{"model": "masked spectrogram model", "dataset": "synthetic speech, music and everyday sounds put through simulated rooms and audio effects", "train_examples": 39062, "n_mels": 64, "hop_length": 160, "input": "log_mel", "win_length": 400, "method": "mae", "mask_ratio": 0.75, "loss": "mse", "encoder_arch": "vit", "encoder_norm": "rmsnorm", "encoder_norm_position": "pre", "encoder_activation": "geglu", "encoder_mlp_ratio": 2.67, "encoder_head_dim": 64, "encoder_fused_qkv": true, "encoder_bias": "none", "encoder_qk_norm": false, "encoder_parallel_block": false, "encoder_inner_norm": false, "encoder_drop_path": 0.05, "encoder_patch_size": [32, 4], "encoder_layers": 12, "encoder_width": 192, "encoder_positions": "learned", "decoder_width": 256, "norm_pix_loss": true, "decoder_layers": 4, "init": "lecun_normal", "residual_init": "scaled_by_depth", "optimizer": "adamw", "learning_rate": 0.0019, "beta1": 0.95, "beta2": 0.999, "eps": 1e-08, "max_grad_norm": 1.0, "max_steps": 20400, "batch_size": 64, "epochs": 33.4, "lr_schedule": "linear", "final_lr_fraction": 0, "warmup_steps": 4080, "weight_decay": 0.09}
Rows from block 1 of the decoder of a small masked spectrogram model, named by matrix and row number. Rows with one number belong to one neuron. Each number is 50 + 12 x the weight over its row's rms, rounded and kept within 0 to 99. All counts start at 0. After the name is the row's rms in percent of the matrix's.
After each neuron's rows are labels from the 100 clips, of 14976, where the neuron reaches its largest size: "top examples" is what is common among them. Only what is clearly more common there than usual is listed. The data: synthetic speech, music and everyday sounds put through simulated rooms and audio effects.
# gate: MLP gate (decoder.1.mlp.gate.weight, 672x256), inputs 128-255
# fc1: MLP up (decoder.1.mlp.fc1.weight, 672x256), inputs 128-255
# fc2: MLP down (decoder.1.mlp.fc2.weight, 256x672, transposed), outputs 128-255

gate.275 070:51 60 51 58 72 51 53 37 68 47 57 41 46 62 56 51 46 38 54 44 62 47 47 22 46 48 71 77 46 49 46 44 57 15 37 54 56 62 57 67 68 50 51 41 23 26 45 50 64 57 32 72 49 51 46 73 49 52 61 53 68 44 68 62 56 59 56 31 54 52 68 56 44 47 64 57 40 32 35 63 50 49 59 46 71 51 52 57 41 66 41 62 46 56 45 58 56 42 57 64 62 59 54 36 54 62 53 51 56 45 47 60 38 43 57 67 40 56 61 50 43 19 45 43 60 57 56 57
fc1.275 085:71 66 54 80 58 40 44 44 53 45 67 38 49 37 56 12 54 40 52 46 57 44 60 24 41 38 62 33 45 51 42 49 70 34 66 57 32 60 74 56 58 45 55 53 46 43 49 68 21 53 46 55 53 27 58 44 62 45 49 53 50 48 65 52 45 48 16 57 57 41 71 41 63 67 66 58 55 52 49 26 42 53 68 42 45 48 50 67 42 35 65 53 37 51 22 51 56 33 53 76 66 67 37 47 55 56 40 30 59 52 59 47 52 40 49 42 53 36 47 59 58 42 44 38 67 46 62 72
fc2.275 063:46 61 71 34 53 55 65 63 40 55 45 67 58 69 45 50 57 62 39 52 58 63 51 46 25 54 28 64 50 50 51 42 43 38 40 67 51 52 32 59 47 51 41 50 53 46 38 44 58 22 57 51 53 57 54 40 42 35 60 31 46 50 32 44 54 29 38 50 34 35 38 50 69 56 66 38 46 59 44 44 52 67 54 52 44 46 54 41 63 39 41 46 27 45 63 53 39 28 46 36 48 62 40 66 62 37 51 46 99 57 56 60 51 53 58 66 64 31 48 49 46 76 55 65 53 37 50 48
top examples: tremolo; speech; dry

gate.30 082:41 53 35 39 33 43 36 31 38 59 33 66 30 62 26 46 40 71 54 65 50 59 55 39 48 38 66 68 45 44 76 63 50 49 55 22 40 47 43 66 41 56 65 70 58 42 37 39 37 39 59 45 34 60 40 44 42 45 50 50 27 31 40 36 56 58 64 66 35 73 69 66 63 59 44 40 58 58 54 47 68 57 28 54 51 48 49 43 66 64 48 47 51 58 78 47 49 30 43 24 50 37 60 68 50 43 58 34 58 67 51 43 42 38 58 55 62 57 50 56 43 63 61 53 61 46 43 34
fc1.30 090:49 48 52 49 38 40 38 39 49 47 42 47 48 44 40 58 38 84 50 46 45 61 62 45 59 62 55 56 33 49 63 66 66 40 57 52 69 50 50 51 29 53 62 50 46 61 60 20 52 31 35 62 59 42 72 39 14 45 35 54 67 71 65 42 48 53 59 61 33 55 52 54 41 50 60 37 59 56 67 54 66 68 47 51 45 39 35 59 72 49 48 56 67 32 46 51 24 47 80 40 55 51 39 67 66 53 59 49 57 67 59 56 45 68 62 46 71 43 53 50 45 55 58 40 63 41 59 43
fc2.30 090:55 28 42 67 49 58 50 47 49 60 50 49 56 71 66 46 40 62 41 36 53 45 65 38 63 38 44 21 62 36 52 46 36 77 58 44 22 40 42 67 37 56 35 46 62 43 43 71 42 44 42 47 31 66 57 63 66 55 71 63 32 44 36 52 51 27 63 54 38 69 46 51 51 42 37 58 42 62 47 35 48 49 54 52 33 32 41 33 60 49 27 48 46 47 47 51 40 57 46 39 51 66 52 55 61 48 69 32 99 33 44 52 57 37 62 54 46 45 35 48 51 59 31 46 53 49 46 59
top examples: tremolo

gate.271 082:43 50 47 53 45 36 56 68 51 51 65 62 46 36 44 45 56 81 62 40 32 25 44 51 50 59 40 62 55 49 48 43 48 04 50 57 56 71 48 51 48 65 48 45 61 54 50 40 48 31 40 43 55 33 51 41 46 26 43 44 54 39 37 38 44 47 48 68 43 59 58 48 39 48 38 53 58 47 45 34 67 56 74 52 48 64 33 68 79 38 38 46 66 38 67 28 46 34 61 54 53 46 41 47 75 46 54 57 43 62 66 59 50 55 48 35 58 60 47 57 46 46 48 48 64 64 41 48
fc1.271 093:27 51 55 38 40 34 44 55 59 41 44 52 43 57 41 61 37 53 69 41 33 54 25 74 57 60 35 54 33 25 64 33 52 49 52 21 23 38 36 61 48 52 58 42 56 53 53 68 30 49 41 44 56 25 78 44 48 61 64 54 32 26 37 63 49 51 56 57 49 56 49 48 51 64 54 49 45 52 41 39 56 54 45 37 40 37 49 55 52 45 38 57 54 56 54 52 55 54 25 50 48 37 64 51 61 38 54 46 44 62 38 25 45 31 43 44 46 87 34 61 38 60 53 74 61 54 59 53
fc2.271 094:60 35 73 50 52 44 52 48 59 48 55 45 88 60 48 41 37 67 49 61 48 61 42 47 42 46 50 30 53 61 46 38 46 49 68 52 29 37 57 49 56 69 53 42 50 47 48 73 50 62 37 54 53 39 45 62 66 67 39 65 28 64 42 35 47 41 51 64 48 66 38 50 44 50 47 50 46 51 42 56 44 40 41 54 42 52 48 48 25 42 48 33 50 43 21 27 52 53 38 48 55 64 53 50 32 44 58 51 24 32 55 48 50 57 29 43 41 56 50 39 62 47 65 47 60 41 45 58
top examples: tremolo

gate.469 096:53 59 55 47 48 22 41 56 46 50 44 45 47 25 47 48 59 48 67 59 56 66 49 54 50 24 60 49 57 33 60 56 65 47 54 64 49 54 55 35 58 49 49 72 34 52 45 48 59 59 38 45 29 51 34 47 45 60 38 72 53 48 40 47 46 39 50 55 46 41 54 44 55 37 48 63 50 40 52 51 62 53 45 29 37 28 37 41 42 42 61 46 58 49 35 50 63 28 47 33 44 52 44 49 25 43 28 58 42 54 63 59 64 43 29 55 44 40 50 73 45 49 56 22 47 58 58 42
fc1.469 090:58 40 68 50 46 69 63 58 51 43 43 57 54 78 53 39 43 49 36 40 46 74 56 56 62 81 54 50 40 66 33 54 62 60 55 28 37 34 69 51 53 49 39 22 46 41 44 58 55 78 69 28 62 52 46 65 35 42 56 28 70 73 58 50 47 47 55 24 63 42 48 63 58 60 39 42 60 49 50 59 52 31 58 62 69 69 55 52 45 57 71 48 15 48 50 40 29 46 54 45 45 60 37 42 42 36 58 56 39 55 25 51 36 40 37 49 43 39 68 39 54 42 48 42 46 50 37 49
fc2.469 094:48 48 59 43 46 56 45 47 63 57 48 36 43 72 51 58 43 55 42 37 41 58 50 28 60 59 52 47 40 45 42 67 71 51 59 34 61 37 78 25 64 41 49 33 40 42 64 26 52 72 48 65 79 14 38 52 57 44 47 43 54 67 65 35 31 47 49 52 49 46 52 51 42 54 53 43 47 54 56 52 47 37 50 50 72 56 47 57 48 41 46 63 22 33 38 49 37 48 53 44 52 48 42 31 48 54 42 48 80 63 32 32 59 50 60 46 41 41 52 42 37 29 54 31 41 60 45 35
top examples: drums

gate.534 099:37 33 48 59 38 42 55 31 35 63 41 44 57 68 41 51 36 68 54 56 59 58 46 63 59 61 57 44 48 35 34 40 45 55 45 35 58 41 42 75 55 67 44 57 38 50 59 36 50 44 58 35 51 72 59 41 28 54 55 52 57 59 65 65 47 58 42 47 61 47 59 53 47 43 54 44 39 59 54 53 42 54 37 59 56 24 47 06 44 50 55 55 29 21 47 44 58 40 44 30 35 47 29 65 57 36 30 41 34 36 28 56 51 30 32 67 43 26 40 54 53 52 56 57 33 41 58 62
fc1.534 115:64 54 67 47 50 31 66 58 32 68 51 54 35 42 48 62 55 51 42 53 58 47 30 37 43 57 42 64 38 45 67 40 64 43 31 35 50 50 48 53 46 35 73 55 47 41 60 43 48 48 53 41 54 41 58 50 40 80 38 55 47 32 49 69 53 48 60 43 49 49 60 38 62 46 61 66 45 60 43 53 52 63 54 35 64 60 23 49 30 48 38 42 37 42 46 49 42 45 38 48 47 32 41 26 45 53 50 53 43 79 44 53 34 65 53 39 69 66 53 37 22 36 50 47 20 30 50 42
fc2.534 117:58 56 48 45 49 30 60 51 38 57 38 66 28 39 25 49 71 41 53 48 50 59 55 64 50 66 61 69 28 69 84 58 45 44 33 52 28 52 48 38 54 49 67 52 43 64 66 48 46 51 50 46 78 21 42 67 49 67 26 62 68 39 47 67 51 41 69 36 56 51 42 39 69 36 53 58 43 50 57 43 48 48 82 38 62 53 60 54 36 41 49 49 39 53 37 38 50 61 56 48 58 33 51 27 53 54 56 61 31 70 45 63 61 59 50 19 57 63 51 39 30 44 61 48 26 27 53 46
top examples: dropouts; number of effects: 3 or more

gate.334 087:75 52 56 48 59 35 48 29 41 42 50 61 52 58 50 50 41 44 62 51 60 50 52 55 45 49 78 53 64 60 53 69 32 41 36 56 47 56 41 42 48 60 56 55 46 35 57 44 25 51 36 55 43 53 67 54 69 35 33 52 62 48 69 56 61 48 58 55 54 57 67 78 49 47 53 42 51 45 46 47 42 53 44 39 20 57 43 40 52 67 40 56 50 38 48 50 51 49 30 59 47 43 41 60 75 48 53 63 40 35 33 49 29 63 59 60 25 30 51 41 33 43 36 34 39 52 39 42
fc1.334 090:56 47 59 54 49 49 43 43 60 52 43 42 67 62 55 54 47 62 67 73 41 61 50 61 53 66 45 64 48 38 31 53 44 51 28 64 35 53 65 55 57 63 75 72 52 52 63 47 20 76 39 45 61 47 46 54 44 42 49 65 58 69 41 33 54 44 55 27 45 58 50 50 68 52 42 27 41 38 38 66 54 47 37 33 32 45 33 49 46 57 76 49 54 45 44 25 66 51 56 51 56 46 28 42 38 44 52 63 44 41 55 62 61 34 54 21 57 48 61 37 54 57 53 49 53 52 44 49
fc2.334 084:74 69 60 45 56 52 60 60 45 48 49 71 33 50 60 60 45 47 57 38 59 40 33 25 62 39 42 88 57 70 24 61 48 60 58 34 62 54 29 91 51 30 52 50 60 65 39 45 59 52 71 53 52 45 72 48 50 72 69 46 48 48 45 41 60 44 24 62 49 34 47 58 51 56 46 41 47 50 51 33 61 54 71 59 57 56 70 51 35 72 44 52 61 54 60 51 43 47 38 63 55 52 48 64 25 32 57 54 98 41 52 53 58 46 72 49 31 32 42 52 59 63 47 52 57 50 45 58
top examples: drums; reversed

gate.523 138:69 62 54 60 48 56 40 47 33 51 65 52 41 55 34 56 32 47 53 59 40 38 44 50 42 43 37 55 50 52 55 43 69 47 59 50 35 59 54 28 42 39 48 62 55 46 38 44 39 74 54 47 52 34 50 48 58 55 48 63 49 47 33 50 41 47 36 38 58 42 60 58 55 56 48 53 58 75 59 43 57 54 45 48 43 52 58 52 59 73 57 45 31 55 60 59 47 28 39 39 25 51 20 50 56 27 42 40 11 51 54 30 46 39 06 50 42 62 40 66 53 53 53 63 29 63 47 55
fc1.523 097:45 45 29 70 32 65 58 35 48 69 39 69 56 48 49 55 25 50 52 55 44 33 56 55 57 57 45 38 49 42 58 51 49 45 36 43 61 22 50 83 50 66 44 43 45 50 54 45 46 42 46 59 54 51 51 53 66 43 45 36 45 41 55 48 52 48 42 64 45 64 57 39 39 37 49 75 51 52 68 39 48 55 58 40 46 49 38 51 69 09 56 41 55 55 35 51 47 49 48 56 60 61 62 60 56 63 46 73 47 44 37 56 46 52 58 51 48 60 36 50 14 55 35 80 81 35 38 42
fc2.523 102:42 52 38 60 49 42 44 56 31 50 31 43 46 43 45 44 44 58 52 48 52 44 30 46 41 60 48 49 39 50 19 27 77 43 68 50 52 56 65 72 41 51 35 34 59 59 63 51 58 41 44 45 46 50 35 60 52 24 50 55 54 41 41 36 44 30 64 43 22 48 47 42 57 48 57 42 52 47 46 50 56 48 41 42 50 36 26 64 50 47 58 47 57 46 42 54 39 35 64 46 57 21 47 41 60 50 46 38 25 52 34 65 73 20 35 42 53 51 44 50 49 44 65 67 56 36 57 67
top examples: reversed; drums; number of effects: 1

gate.495 091:39 79 39 37 43 62 54 61 60 56 62 46 35 64 39 60 52 45 41 55 54 52 26 40 58 22 44 69 65 52 17 49 50 77 30 68 44 49 45 32 42 48 55 61 53 57 68 58 38 36 54 46 37 44 48 61 57 63 33 57 31 41 37 56 47 42 60 38 50 51 56 62 53 57 54 58 55 61 55 84 59 30 57 50 54 56 42 37 31 67 50 42 43 58 29 36 52 32 19 63 54 65 56 45 53 31 47 34 45 20 53 53 59 35 42 59 74 60 63 55 69 57 44 46 59 70 35 52
fc1.495 092:49 36 68 52 64 43 27 45 42 46 48 63 74 51 65 35 72 61 34 52 52 38 37 53 60 67 57 58 53 56 65 44 68 60 48 31 67 46 41 43 53 72 39 44 50 47 46 68 45 74 54 47 55 67 49 41 47 60 68 39 75 32 33 31 47 51 52 63 50 56 27 47 25 44 42 32 31 38 54 40 59 63 42 67 52 55 52 51 56 37 38 57 31 57 50 46 43 42 57 63 24 43 43 43 59 51 39 56 56 61 23 70 62 36 59 36 53 54 27 48 44 37 45 40 51 41 46 67
fc2.495 089:66 50 70 58 79 67 49 38 48 53 54 35 58 57 54 43 38 37 47 63 58 52 57 69 24 70 64 43 54 64 53 56 50 33 47 53 50 71 20 42 45 82 37 52 33 45 38 36 53 35 48 57 53 48 64 50 59 30 82 45 56 54 56 58 38 53 48 36 75 45 51 69 62 49 66 47 34 55 48 41 51 64 65 33 38 55 45 54 85 69 67 63 44 62 52 59 58 39 56 40 38 23 43 46 33 51 58 46 32 51 51 74 55 55 56 41 53 63 45 35 66 41 60 46 35 44 54 39
top examples: reversed

gate.239 101:46 74 35 47 44 48 53 60 42 52 38 54 53 46 40 49 73 76 38 52 51 58 29 53 40 61 46 63 44 34 36 50 55 41 36 43 36 35 61 36 71 27 58 52 42 35 54 68 41 51 45 38 61 55 38 67 38 61 78 55 51 66 61 49 41 55 65 58 56 49 44 41 58 41 42 41 46 48 39 69 64 45 50 45 51 58 47 48 37 47 31 58 50 50 28 35 45 45 52 68 38 40 34 44 52 54 62 53 37 27 46 79 42 35 42 40 61 63 57 45 49 36 61 55 52 38 42 66
fc1.239 100:49 55 39 55 39 48 64 47 33 56 44 60 68 38 43 31 57 65 56 51 26 33 48 49 62 56 45 43 62 34 35 49 38 45 40 66 68 56 37 55 51 25 60 58 55 54 44 49 70 47 54 48 50 47 42 74 52 34 60 26 85 57 47 36 54 50 39 67 32 56 58 61 63 48 57 47 48 41 59 53 60 71 46 28 37 39 51 45 56 55 28 44 70 49 45 45 44 43 40 29 65 34 41 62 68 43 53 48 46 64 66 59 58 63 47 62 56 61 37 49 60 79 55 39 38 36 46 50
fc2.239 106:49 50 32 56 60 45 57 55 56 54 30 53 46 60 65 59 40 43 42 64 40 45 52 52 53 49 45 33 57 48 53 64 67 41 56 69 50 45 59 54 55 77 56 55 64 58 72 64 66 54 31 40 50 31 43 55 47 50 76 48 49 58 49 51 38 32 46 59 38 49 48 37 57 40 47 60 51 55 48 48 62 50 62 56 92 48 51 47 28 45 48 56 63 47 21 50 69 30 56 54 60 30 70 74 50 58 25 63 59 35 43 36 56 23 46 41 67 49 38 60 32 36 54 54 40 62 55 55
top examples: reversed; drums; dry

gate.600 112:57 38 54 57 38 39 48 50 48 59 41 50 49 49 54 56 46 75 48 41 63 44 43 41 59 63 51 57 51 28 37 31 56 40 46 59 77 47 51 48 33 35 48 50 40 52 45 37 52 46 32 22 69 65 69 60 40 55 57 51 69 56 61 56 51 66 43 45 37 31 58 46 55 55 59 43 46 54 48 41 64 59 56 47 51 46 17 40 52 52 56 54 29 28 50 43 34 44 53 52 16 35 14 48 61 46 54 53 27 47 40 56 36 53 29 40 58 29 40 45 49 43 46 46 32 37 54 32
fc1.600 102:44 61 38 52 42 31 52 60 33 48 35 39 53 51 47 35 40 62 64 67 30 41 55 56 55 48 30 59 62 49 48 48 48 61 52 34 38 43 43 46 42 61 50 82 48 53 50 54 73 63 63 53 52 42 37 64 46 88 63 74 42 38 66 34 50 66 56 56 46 52 65 55 70 54 60 66 51 74 59 46 53 50 63 30 52 68 55 49 59 22 35 45 38 46 49 55 67 54 44 36 51 33 69 64 52 53 48 62 67 58 53 26 58 55 64 54 54 60 39 62 51 54 72 77 62 50 52 53
fc2.600 099:43 45 67 56 36 32 50 36 46 32 52 42 48 37 36 56 59 43 66 42 44 50 44 72 56 79 55 60 24 69 54 56 55 49 36 51 71 65 48 25 55 21 71 65 49 46 56 31 42 62 41 26 59 55 64 33 56 16 38 50 85 53 64 49 66 64 46 34 50 44 53 56 45 40 64 49 64 44 56 52 52 52 59 39 48 53 43 62 40 55 69 57 34 48 51 34 45 55 57 52 32 43 44 43 45 65 44 58 12 62 43 49 48 36 54 35 54 39 49 44 52 66 43 51 38 42 59 65
top examples: dropouts; number of effects: 3 or more

gate.464 095:56 49 55 58 58 47 43 52 49 65 51 48 60 15 57 56 54 58 53 38 52 36 48 50 64 51 35 44 31 40 47 63 70 44 48 53 37 52 42 46 25 53 33 57 39 38 33 19 51 38 61 26 47 62 66 37 54 26 52 33 52 57 52 56 42 31 56 57 52 30 48 39 42 50 44 46 46 72 56 58 59 53 54 52 50 61 39 37 72 52 36 72 40 09 42 74 60 33 55 47 55 48 29 33 39 17 60 58 43 41 60 62 41 36 44 43 51 57 37 40 58 58 42 43 41 50 72 62
fc1.464 092:42 57 47 23 55 35 43 43 47 51 65 48 44 78 49 63 72 48 46 53 49 73 70 51 51 73 33 52 38 52 50 51 65 58 44 25 44 53 30 45 38 53 39 61 62 75 49 53 58 51 61 37 66 70 55 58 66 43 60 60 60 66 64 37 63 68 59 45 48 63 69 28 44 37 36 70 51 62 44 48 39 49 50 24 64 41 47 54 41 51 40 55 38 60 46 43 56 52 53 75 38 63 57 55 18 55 41 52 41 52 42 59 33 25 38 45 49 70 41 46 62 35 44 48 35 32 48 62
fc2.464 088:26 50 42 55 54 43 50 62 50 45 58 40 65 51 51 40 38 40 56 34 23 25 49 66 56 54 47 73 59 34 44 49 45 61 50 41 35 39 69 27 30 55 56 48 34 26 64 48 48 78 48 53 41 54 62 62 62 32 41 37 51 44 69 62 60 67 61 46 53 45 38 30 47 39 50 65 39 54 56 36 53 37 43 39 50 47 62 61 55 44 28 70 29 46 59 46 53 36 38 72 50 34 66 24 52 43 26 81 81 59 52 33 67 46 61 48 52 74 57 53 60 54 41 60 65 59 53 50
top examples: dropouts

gate.645 105:54 47 54 52 42 28 63 53 44 43 65 52 59 79 31 29 52 67 42 59 48 56 06 53 56 50 45 45 63 50 28 44 54 41 51 68 46 32 45 43 40 53 44 42 46 56 71 32 45 42 40 29 32 46 46 52 35 34 65 58 33 74 46 58 57 61 54 57 74 55 53 60 58 56 46 55 63 81 60 49 59 46 44 48 33 49 56 61 35 58 58 39 50 37 48 51 52 39 24 50 49 52 24 47 47 44 59 53 35 47 60 61 61 41 34 60 54 71 57 45 50 46 39 55 45 42 41 52
fc1.645 087:47 54 48 53 39 68 48 54 66 54 32 57 49 33 66 68 42 42 50 64 39 39 71 29 57 54 62 60 17 72 53 54 53 53 72 35 31 62 40 62 52 50 48 54 39 39 61 41 59 61 54 85 59 49 60 66 50 53 27 59 28 50 34 62 49 51 60 52 51 49 52 29 41 52 48 50 31 48 64 61 58 53 44 68 44 31 31 26 66 40 54 51 42 65 61 59 54 51 70 46 51 43 50 52 68 41 29 40 49 67 47 47 40 67 32 35 36 10 30 62 43 37 56 54 50 73 54 49
fc2.645 098:45 51 38 33 48 65 50 59 24 59 43 48 45 48 59 49 41 72 16 71 65 62 59 63 56 24 38 44 49 66 56 62 52 55 58 77 64 48 33 63 59 57 53 55 42 66 40 43 62 42 48 65 48 26 31 65 62 69 53 71 32 48 48 60 36 48 47 68 56 44 33 44 49 42 40 45 44 54 40 60 56 63 44 61 54 57 52 64 49 64 60 54 37 55 35 64 46 15 61 49 46 47 34 34 58 38 58 36 70 72 45 66 60 30 66 46 59 20 44 54 37 32 50 55 46 45 52 45
top examples: reversed; dry

gate.650 091:36 58 34 58 64 63 48 43 21 54 51 49 52 42 56 50 50 40 22 44 46 56 38 26 34 41 58 33 61 65 45 54 28 70 58 36 68 51 48 46 60 71 58 44 42 62 34 58 49 61 52 43 31 58 60 56 19 58 44 29 45 57 54 58 47 39 40 52 71 47 54 64 52 50 51 65 52 58 69 54 56 63 49 57 43 50 66 41 43 54 41 54 40 53 38 50 60 41 47 47 37 39 39 54 18 46 46 31 45 28 42 50 56 35 48 61 45 33 70 41 71 30 62 50 45 35 61 39
fc1.650 098:56 54 49 46 33 54 70 40 75 62 55 31 62 43 56 50 62 60 73 58 47 37 43 60 58 83 58 64 38 60 48 46 62 33 26 53 62 65 54 45 47 46 68 43 47 47 59 59 46 49 24 57 77 51 46 26 61 39 64 53 58 56 58 61 46 40 41 44 42 54 26 23 36 30 48 37 37 22 31 51 41 51 40 19 40 43 46 57 59 48 47 43 49 47 53 58 58 42 54 56 59 45 42 56 55 55 62 63 53 56 41 54 64 73 58 42 73 40 37 47 57 74 49 44 57 72 43 65
fc2.650 099:49 65 47 52 67 49 58 69 35 69 32 53 51 37 63 67 63 53 48 38 44 50 40 42 43 44 61 71 33 60 59 38 88 52 37 33 58 40 53 38 49 50 38 46 53 66 43 59 50 59 37 66 62 52 44 53 52 54 36 52 61 50 43 46 41 44 61 63 59 53 46 50 42 59 49 52 36 58 51 36 40 57 60 54 50 60 76 57 62 62 59 61 50 35 38 37 56 40 44 59 51 64 54 61 60 63 56 71 48 55 46 45 48 46 50 35 48 75 50 48 43 34 70 56 29 45 45 55
top examples: speech

gate.671 090:83 65 52 47 54 52 58 59 52 50 62 61 45 53 42 46 46 30 55 32 48 69 57 49 58 50 44 58 52 57 47 67 53 57 58 53 46 39 50 53 49 41 73 39 43 34 64 33 28 44 61 54 60 40 53 61 61 78 46 42 54 34 35 45 39 44 52 25 53 31 49 49 57 68 53 38 45 53 71 42 53 55 58 66 56 44 43 48 48 73 66 64 36 49 30 44 16 57 55 56 49 58 21 37 55 44 57 64 41 56 46 57 48 59 48 53 37 36 47 62 36 59 42 45 46 48 37 65
fc1.671 094:71 50 54 55 30 42 51 57 57 51 48 63 41 21 53 39 64 49 42 33 26 57 64 61 35 55 56 37 56 39 54 64 31 50 56 57 28 75 53 59 58 59 52 32 57 68 51 47 38 56 60 51 64 40 79 51 24 55 38 71 57 41 31 60 49 52 56 34 46 37 50 54 45 42 37 79 75 56 64 52 54 50 64 58 40 63 29 54 49 34 57 60 83 39 64 47 61 63 57 46 54 71 49 47 53 49 43 78 49 45 51 44 42 70 52 44 62 45 67 47 57 44 44 48 59 57 45 50
fc2.671 096:51 47 67 41 45 44 44 65 53 38 68 69 47 35 52 68 71 54 40 55 40 37 49 54 28 34 51 39 55 57 59 53 50 49 49 53 49 49 42 59 39 52 44 41 55 46 21 40 36 48 69 28 28 42 68 38 60 52 39 45 47 47 43 35 34 43 51 25 61 52 40 56 55 69 47 51 57 45 66 43 61 59 51 48 38 58 44 67 63 75 60 47 57 47 58 51 56 47 51 71 38 64 53 62 40 38 54 44 39 28 78 54 55 35 48 70 40 62 35 52 34 68 28 49 58 54 52 51
top examples: drums; number of effects: 0

gate.638 098:38 42 54 46 42 60 52 53 58 48 55 46 61 46 62 58 56 62 36 48 46 12 45 33 59 52 27 41 46 64 49 51 55 73 67 28 43 31 72 46 42 62 44 50 57 57 71 55 35 47 44 50 61 37 61 30 51 53 53 52 48 58 57 56 54 34 37 34 56 35 36 31 26 52 53 49 36 54 64 56 68 48 54 56 48 28 76 60 26 42 64 58 51 30 19 49 71 36 53 57 48 41 40 41 49 30 40 54 45 37 54 43 69 48 37 43 46 44 50 58 61 50 42 55 42 62 63 56
fc1.638 086:62 78 53 64 26 42 34 38 46 67 48 60 41 47 52 34 52 57 59 38 27 44 56 65 56 55 48 81 62 28 42 36 53 50 58 62 57 48 66 38 46 34 53 35 56 38 27 68 40 45 39 58 56 47 71 46 64 36 34 47 47 58 68 55 42 50 55 43 34 36 56 53 65 41 50 49 50 38 48 58 51 38 48 45 32 50 35 48 60 45 48 37 37 70 47 67 38 53 38 59 42 32 45 62 63 62 43 53 57 67 72 51 47 59 50 40 63 45 49 59 51 71 30 46 55 63 42 46
fc2.638 078:52 51 66 44 56 41 43 55 45 47 61 46 60 38 54 43 65 50 48 43 47 53 55 34 39 38 61 45 38 19 44 34 63 50 46 58 65 63 46 46 53 41 64 43 52 31 20 63 44 66 43 55 25 53 63 67 65 55 64 40 30 57 58 32 50 60 50 59 70 57 70 68 35 55 47 49 72 47 54 49 31 60 56 34 40 59 38 51 56 67 58 51 47 56 57 63 56 37 47 67 49 44 55 52 25 43 46 43 00 60 50 33 31 30 40 39 39 47 49 64 54 42 52 56 64 61 55 55
top examples: tremolo; dry

gate.471 093:40 51 45 47 51 55 57 70 65 49 56 47 58 56 40 39 49 54 44 53 63 58 17 39 45 46 45 58 31 59 56 50 45 28 59 50 31 57 60 40 40 79 43 35 45 46 47 44 45 53 31 55 37 65 54 48 65 69 48 41 44 34 37 55 46 51 28 50 33 25 39 34 51 55 65 55 53 58 46 53 45 35 31 44 33 39 49 27 61 59 44 52 48 62 56 30 48 49 51 43 43 38 33 50 22 49 66 58 42 32 25 67 52 48 42 37 42 50 44 29 51 39 44 74 59 62 57 52
fc1.471 099:49 46 44 64 48 63 30 45 32 47 59 55 54 65 44 46 55 38 57 41 49 50 52 42 32 58 49 47 38 56 62 34 53 52 61 38 48 60 31 75 39 73 53 59 36 65 49 49 43 75 66 62 41 56 31 60 59 34 60 51 73 39 34 55 55 72 55 61 48 54 54 65 61 31 48 63 48 60 66 66 58 50 62 43 55 54 62 66 53 47 67 31 56 66 60 74 72 43 38 47 57 41 55 45 66 46 43 18 52 47 60 48 56 43 44 67 49 41 39 56 33 41 48 38 53 48 58 53
fc2.471 094:49 55 40 60 56 54 69 58 35 57 69 57 66 48 40 45 75 61 39 48 45 28 47 65 35 44 35 47 51 37 66 32 84 60 35 27 46 53 39 53 45 60 49 57 49 53 43 37 59 54 40 80 57 22 35 59 60 37 54 60 54 60 42 71 56 51 65 53 50 57 60 58 47 40 59 57 66 60 53 49 53 64 72 43 64 55 52 51 63 70 60 54 48 48 30 53 62 49 26 76 45 40 49 48 39 45 44 52 52 65 43 55 48 61 47 50 25 57 57 68 38 36 69 36 36 45 54 50
top examples: speech; dry; distortion